python train.py --arch="unet" --model="text-conditioned image flow-matching model" --dataset="seven-segment displays showing three digits" --train_examples=97500 --image_size=32 --horizontal_flip=false --conditioning="text" --objective="flow_matching" --cond_dim=128 --tokenizer="word" --vocab_size=1115 --text_encoder_width=384 --text_encoder_layers=8 --text_encoder_norm="layernorm" --text_encoder_norm_position="pre" --text_encoder_activation="gelu" --text_encoder_mlp_ratio=6 --text_encoder_head_dim=64 --text_encoder_fused_qkv=false --text_encoder_bias="none" --text_encoder_qk_norm=false --text_encoder_layer_scale_init=1.0 --text_encoder_parallel_block=false --text_encoder_inner_norm=false --text_encoder_positions="learned" --cond_dropout=0.1 --logit_normal_time=true --norm="groupnorm" --hidden_act="silu" --weight_standardization=false --widths=[64, 128, 192, 256] --blocks_per_level=2 --scale_shift_norm=false --attention=true --upsampling="transposed_conv" --init="kaiming_normal" --residual_init="scaled_by_depth" --optimizer="muon" --muon_scale="match_rms_adamw" --learning_rate=0.0042 --momentum=0.95 --nesterov=true --orthogonalizer="polar_express" --adamw_lr_other_params=0.001 --max_grad_norm=3.0 --max_steps=4800 --batch_size=64 --epochs=3.2 --lr_schedule="linear" --final_lr_fraction=0 --warmup_steps=240 --weight_decay=0.1 --adamw_weight_decay_other_params=0.01
Rows from block 5 of the denoiser of a small text-conditioned image flow-matching model, named by matrix and row number. Rows with one number belong to one channel. Each number is 50 + 15 x the weight over its row's rms, rounded and kept within 0 to 99. All counts start at 0.
After each channel's rows are labels from the 100 images, of 14976 (inputs lightly noised), where the channel reaches its highest value: "responds to" is what is common among them; "lies over" is the class under the peak. Only what is clearly more common there than usual is listed. The data: seven-segment displays showing three digits. In brackets: how many of the 100.
# convs0: first 3x3 conv (model.enc.2.1.convs.0.weight, 192x192x3x3, each kernel summed), inputs 128-191
# convs1: second 3x3 conv (model.enc.2.1.convs.1.weight, 192x192x3x3, transposed, each kernel summed), outputs 128-191

convs0.160:54 53 87 18 61 36 46 54 40 39 47 52 48 50 61 48 45 47 56 61 29 36 61 40 48 38 45 51 44 63 87 43 23 38 58 39 65 48 57 64 72 53 83 53 52 72 42 42 42 39 52 59 45 33 53 43 51 61 56 50 37 35 61 43
convs1.160:65 27 19 79 59 60 50 46 31 37 71 56 43 33 49 61 45 57 46 57 77 60 46 53 30 30 68 64 41 29 24 53 88 56 11 60 67 39 54 36 51 54 48 44 61 63 65 54 54 41 57 48 39 55 29 45 61 68 32 66 68 55 31 45
responds to: green glow (48)
lies over: screen (79)

convs0.183:40 40 48 59 47 47 17 40 33 57 35 36 41 30 51 50 78 48 59 43 53 44 51 50 76 41 62 16 38 81 22 68 79 52 46 48 87 69 54 71 49 47 51 23 35 48 39 48 43 61 39 42 76 46 51 56 45 80 68 30 46 55 31 56
convs1.183:43 53 18 52 52 58 50 40 43 37 41 42 56 42 48 44 52 58 72 56 30 40 47 74 55 38 39 68 18 65 44 46 76 57 47 84 37 36 36 71 37 58 42 29 48 53 41 49 63 54 31 68 12 61 73 57 53 46 50 66 35 38 53 73
responds to: third digit: 6 (25)
lies over: screen (100)

convs0.87:34 81 65 53 74 79 59 88 42 74 44 46 51 51 64 71 40 45 42 62 63 50 60 50 54 39 24 59 58 55 41 47 30 38 46 24 42 71 56 55 63 36 51 21 43 43 60 42 41 58 48 71 77 33 48 47 65 39 47 57 53 53 37 55
convs1.87:44 57 31 48 39 50 47 59 37 36 38 42 51 29 40 42 42 40 55 49 67 56 18 64 58 72 69 39 53 36 42 43 52 58 63 70 47 58 48 38 43 63 24 84 34 49 58 43 65 60 82 57 53 37 52 59 53 74 58 37 39 13 76 23
responds to: red glow (55); second digit: 1 (26)
lies over: screen (91)

convs0.102:32 57 28 40 27 52 42 64 60 49 22 07 49 61 66 41 82 68 51 38 54 78 61 78 53 72 34 63 73 41 49 44 28 61 60 44 45 45 39 45 61 36 47 68 48 43 48 33 45 51 53 46 38 76 54 51 54 58 47 59 26 42 60 41
convs1.102:42 27 75 58 28 58 48 53 82 54 45 74 45 48 41 40 38 59 78 40 28 42 37 49 44 45 67 38 53 25 75 62 43 35 38 24 45 55 74 68 61 47 60 37 52 65 62 28 35 33 63 70 62 40 23 52 73 53 59 39 73 28 61 38
responds to: white glow (38)
lies over: screen (98)

convs0.104:51 26 67 27 40 28 15 46 25 49 57 43 36 32 53 42 40 29 31 67 53 38 55 22 58 07 40 58 62 58 60 60 56 36 46 50 53 42 43 50 45 53 45 51 37 51 61 46 66 52 63 54 53 58 32 67 29 46 45 34 48 44 52 59
convs1.104:36 38 60 40 57 45 70 46 46 34 47 20 57 59 30 61 49 42 54 24 50 72 62 54 69 51 46 58 69 51 85 37 27 37 46 31 28 33 68 60 43 49 39 53 34 66 53 60 37 42 66 53 60 28 26 56 84 29 39 40 51 79 53 40
responds to: white glow (37)
lies over: surround (96)

convs0.187:43 53 19 42 32 41 90 64 45 50 59 71 47 49 31 17 67 63 55 65 47 53 53 30 37 55 46 54 67 59 36 53 61 48 59 36 18 57 50 58 67 62 49 62 53 38 53 25 78 58 53 75 59 55 37 72 42 41 40 19 53 40 81 58
convs1.187:40 49 41 32 36 45 25 39 41 53 62 36 41 67 46 60 46 41 50 30 60 59 34 57 52 46 59 22 38 49 65 52 46 54 41 46 73 39 37 25 54 61 74 66 37 75 59 93 49 14 36 42 78 55 48 31 52 37 77 54 14 38 26 41
responds to: white glow (44)
lies over: screen (100)

convs0.61:63 57 59 51 66 72 27 54 41 54 53 68 59 63 42 66 73 51 56 57 86 57 49 29 58 53 34 34 44 67 40 11 32 37 48 48 24 61 62 42 59 47 73 76 74 57 55 67 53 54 49 30 78 69 48 84 60 56 69 38 63 33 44 31
convs1.61:53 49 36 55 66 39 49 47 29 38 44 39 26 31 39 51 45 49 39 49 28 43 29 55 39 58 52 65 46 57 59 38 32 53 33 05 50 63 43 36 47 37 19 24 36 49 56 34 73 53 62 74 67 42 40 41 40 59 33 59 31 40 67 57
responds to: red glow (65); the digit 1 (62); third digit: 1 (33)
lies over: screen (98)

convs0.40:50 43 76 66 27 41 72 34 41 41 46 72 40 41 98 43 59 41 47 32 11 33 58 54 40 42 18 71 50 81 65 22 51 40 31 42 54 39 61 57 42 59 57 33 44 49 37 44 64 49 68 86 68 50 63 39 54 41 65 27 20 36 42 16
convs1.40:33 49 29 16 55 88 30 48 53 47 50 51 47 46 23 65 38 47 53 40 27 47 47 20 41 31 64 43 28 26 23 70 66 34 37 42 56 55 26 62 67 58 78 43 59 49 60 60 28 37 23 29 38 77 41 00 33 53 51 68 52 68 26 57
responds to: red glow (46)
lies over: screen (94)

convs0.121:44 50 56 36 43 39 78 39 53 51 41 39 56 31 21 80 47 45 54 36 48 57 65 58 74 26 74 66 36 44 68 61 47 55 41 48 39 69 54 41 67 44 62 80 44 54 64 78 60 48 59 81 66 40 63 48 45 44 44 64 44 54 39 32
convs1.121:28 34 44 50 35 69 41 65 51 55 45 42 66 45 62 40 44 57 44 56 38 34 48 39 40 43 46 25 61 33 59 46 63 48 43 66 65 39 50 64 57 54 57 39 85 43 21 38 24 55 39 29 70 31 41 61 68 48 65 26 47 24 39 75
responds to: green glow (50)
lies over: screen (94)

convs0.3:54 55 56 80 43 47 50 38 42 26 67 63 47 46 52 60 37 28 33 47 49 43 44 50 77 47 33 58 49 63 52 46 38 50 50 50 93 63 69 39 38 44 60 40 39 48 55 70 55 63 52 50 51 60 27 82 61 57 47 42 49 58 44 79
convs1.3:25 31 61 65 65 50 38 62 56 78 58 87 47 58 48 42 50 48 44 48 40 56 50 70 56 55 45 89 50 36 67 39 77 42 35 38 74 54 33 75 44 75 78 10 55 47 45 47 40 61 43 26 31 68 52 70 83 55 58 41 74 37 59 56
responds to: dark on pale (47)
lies over: screen (90)

convs0.81:74 54 43 47 21 33 77 24 54 38 45 52 34 72 49 29 20 37 24 54 43 54 64 52 59 56 48 41 68 81 54 64 39 49 42 63 48 29 60 86 55 61 49 24 56 25 71 87 36 55 70 54 47 67 59 41 58 61 38 24 66 57 66 77
convs1.81:30 23 44 40 63 49 50 55 32 36 53 59 74 51 46 61 21 34 45 46 55 45 34 50 64 45 52 37 36 58 30 49 28 39 54 28 47 59 40 42 65 41 56 99 44 56 50 50 42 37 48 64 43 08 21 50 35 44 61 52 27 58 49 27
responds to: dark on pale (96)
lies over: screen (95)

convs0.94:31 73 25 33 49 95 31 57 57 46 45 54 43 23 47 52 53 51 47 67 68 44 30 61 69 48 40 39 73 25 51 66 55 51 60 49 58 67 43 52 50 41 47 58 43 48 49 38 48 70 22 30 69 72 51 53 53 53 54 27 33 44 48 34
convs1.94:48 26 61 61 56 32 61 49 40 74 46 62 46 50 42 77 45 43 67 38 54 53 54 49 59 74 43 75 56 76 54 39 36 42 49 25 45 58 47 37 54 81 49 27 26 35 38 33 14 16 81 44 49 39 58 65 52 43 54 43 29 56 60 61
responds to: dark on pale (89)
lies over: screen (70)

convs0.13:57 25 62 84 64 49 52 42 35 64 45 69 46 69 42 51 54 53 28 48 73 56 29 49 48 60 39 64 85 45 95 24 42 53 41 64 28 68 60 54 63 58 36 39 46 26 46 40 52 48 45 37 52 55 40 99 74 82 31 47 83 36 40 53
convs1.13:46 50 62 64 39 50 48 61 80 37 63 46 48 47 20 38 58 45 55 32 47 87 75 67 40 57 53 59 47 63 61 38 32 32 53 33 63 62 48 59 50 53 55 22 43 52 64 20 43 61 57 62 29 61 56 41 73 47 54 38 39 52 66 38
responds to: white glow (57)
lies over: screen (100)

convs0.63:52 40 28 61 61 40 00 42 46 49 74 41 66 56 26 44 70 55 49 20 58 56 47 49 51 50 39 57 56 51 45 36 46 27 49 41 45 59 58 76 49 75 64 40 62 53 22 26 49 37 62 44 55 66 45 66 54 58 49 29 33 17 31 49
convs1.63:37 47 73 51 62 48 55 14 40 46 62 55 21 48 48 71 43 42 28 57 07 40 36 56 47 28 42 45 34 75 33 30 60 39 54 50 45 35 50 74 55 41 60 23 31 63 44 68 70 23 53 54 16 41 63 56 49 59 56 68 51 43 75 52
responds to: red glow (43)
lies over: screen (93)

convs0.44:56 43 28 30 34 65 55 35 47 49 62 48 36 51 33 69 44 52 77 58 70 42 65 50 73 48 59 53 36 47 13 55 71 47 58 42 41 59 36 09 35 24 34 43 58 17 33 48 37 46 29 58 77 30 42 52 48 36 43 60 63 47 54 53
convs1.44:39 57 27 59 49 52 47 53 45 56 47 74 53 44 54 35 83 73 68 26 53 63 49 64 42 54 55 71 55 46 50 42 52 46 57 51 62 47 70 46 53 58 52 54 67 77 55 73 42 53 69 52 58 83 49 42 50 75 39 08 49 53 47 82
responds to: white glow (51)
lies over: screen (95)

convs0.115:66 53 81 44 57 51 80 69 65 48 40 55 41 71 47 47 43 46 62 99 46 47 52 43 46 56 66 68 36 67 46 53 70 54 57 70 52 43 77 42 62 58 45 69 53 68 18 56 49 24 70 54 16 48 55 77 72 33 24 53 51 49 37 46
convs1.115:46 46 28 53 31 28 42 65 67 55 40 58 59 45 61 43 67 82 63 05 45 50 34 74 64 54 30 53 61 36 49 45 44 61 40 29 55 54 49 53 47 43 58 36 51 57 99 48 63 64 57 51 60 78 51 43 74 72 67 31 47 70 50 70
responds to: red glow (61)
lies over: screen (84)

convs0.7:40 34 51 84 50 60 70 61 50 41 58 75 28 59 29 58 26 53 57 52 57 54 41 34 62 63 43 60 55 51 42 37 58 47 47 56 20 57 63 59 52 69 65 68 31 41 40 43 24 47 43 45 69 27 54 49 51 51 26 33 34 49 42 50
convs1.7:52 60 73 47 25 34 28 28 28 65 62 64 44 57 59 58 90 51 48 32 54 62 72 54 53 73 73 40 36 62 65 37 41 55 67 37 61 63 55 41 34 50 67 44 79 49 46 56 48 36 45 55 53 65 49 73 28 58 78 54 49 57 48 56
responds to: white glow (46); second digit: 7 (27)
lies over: screen (96)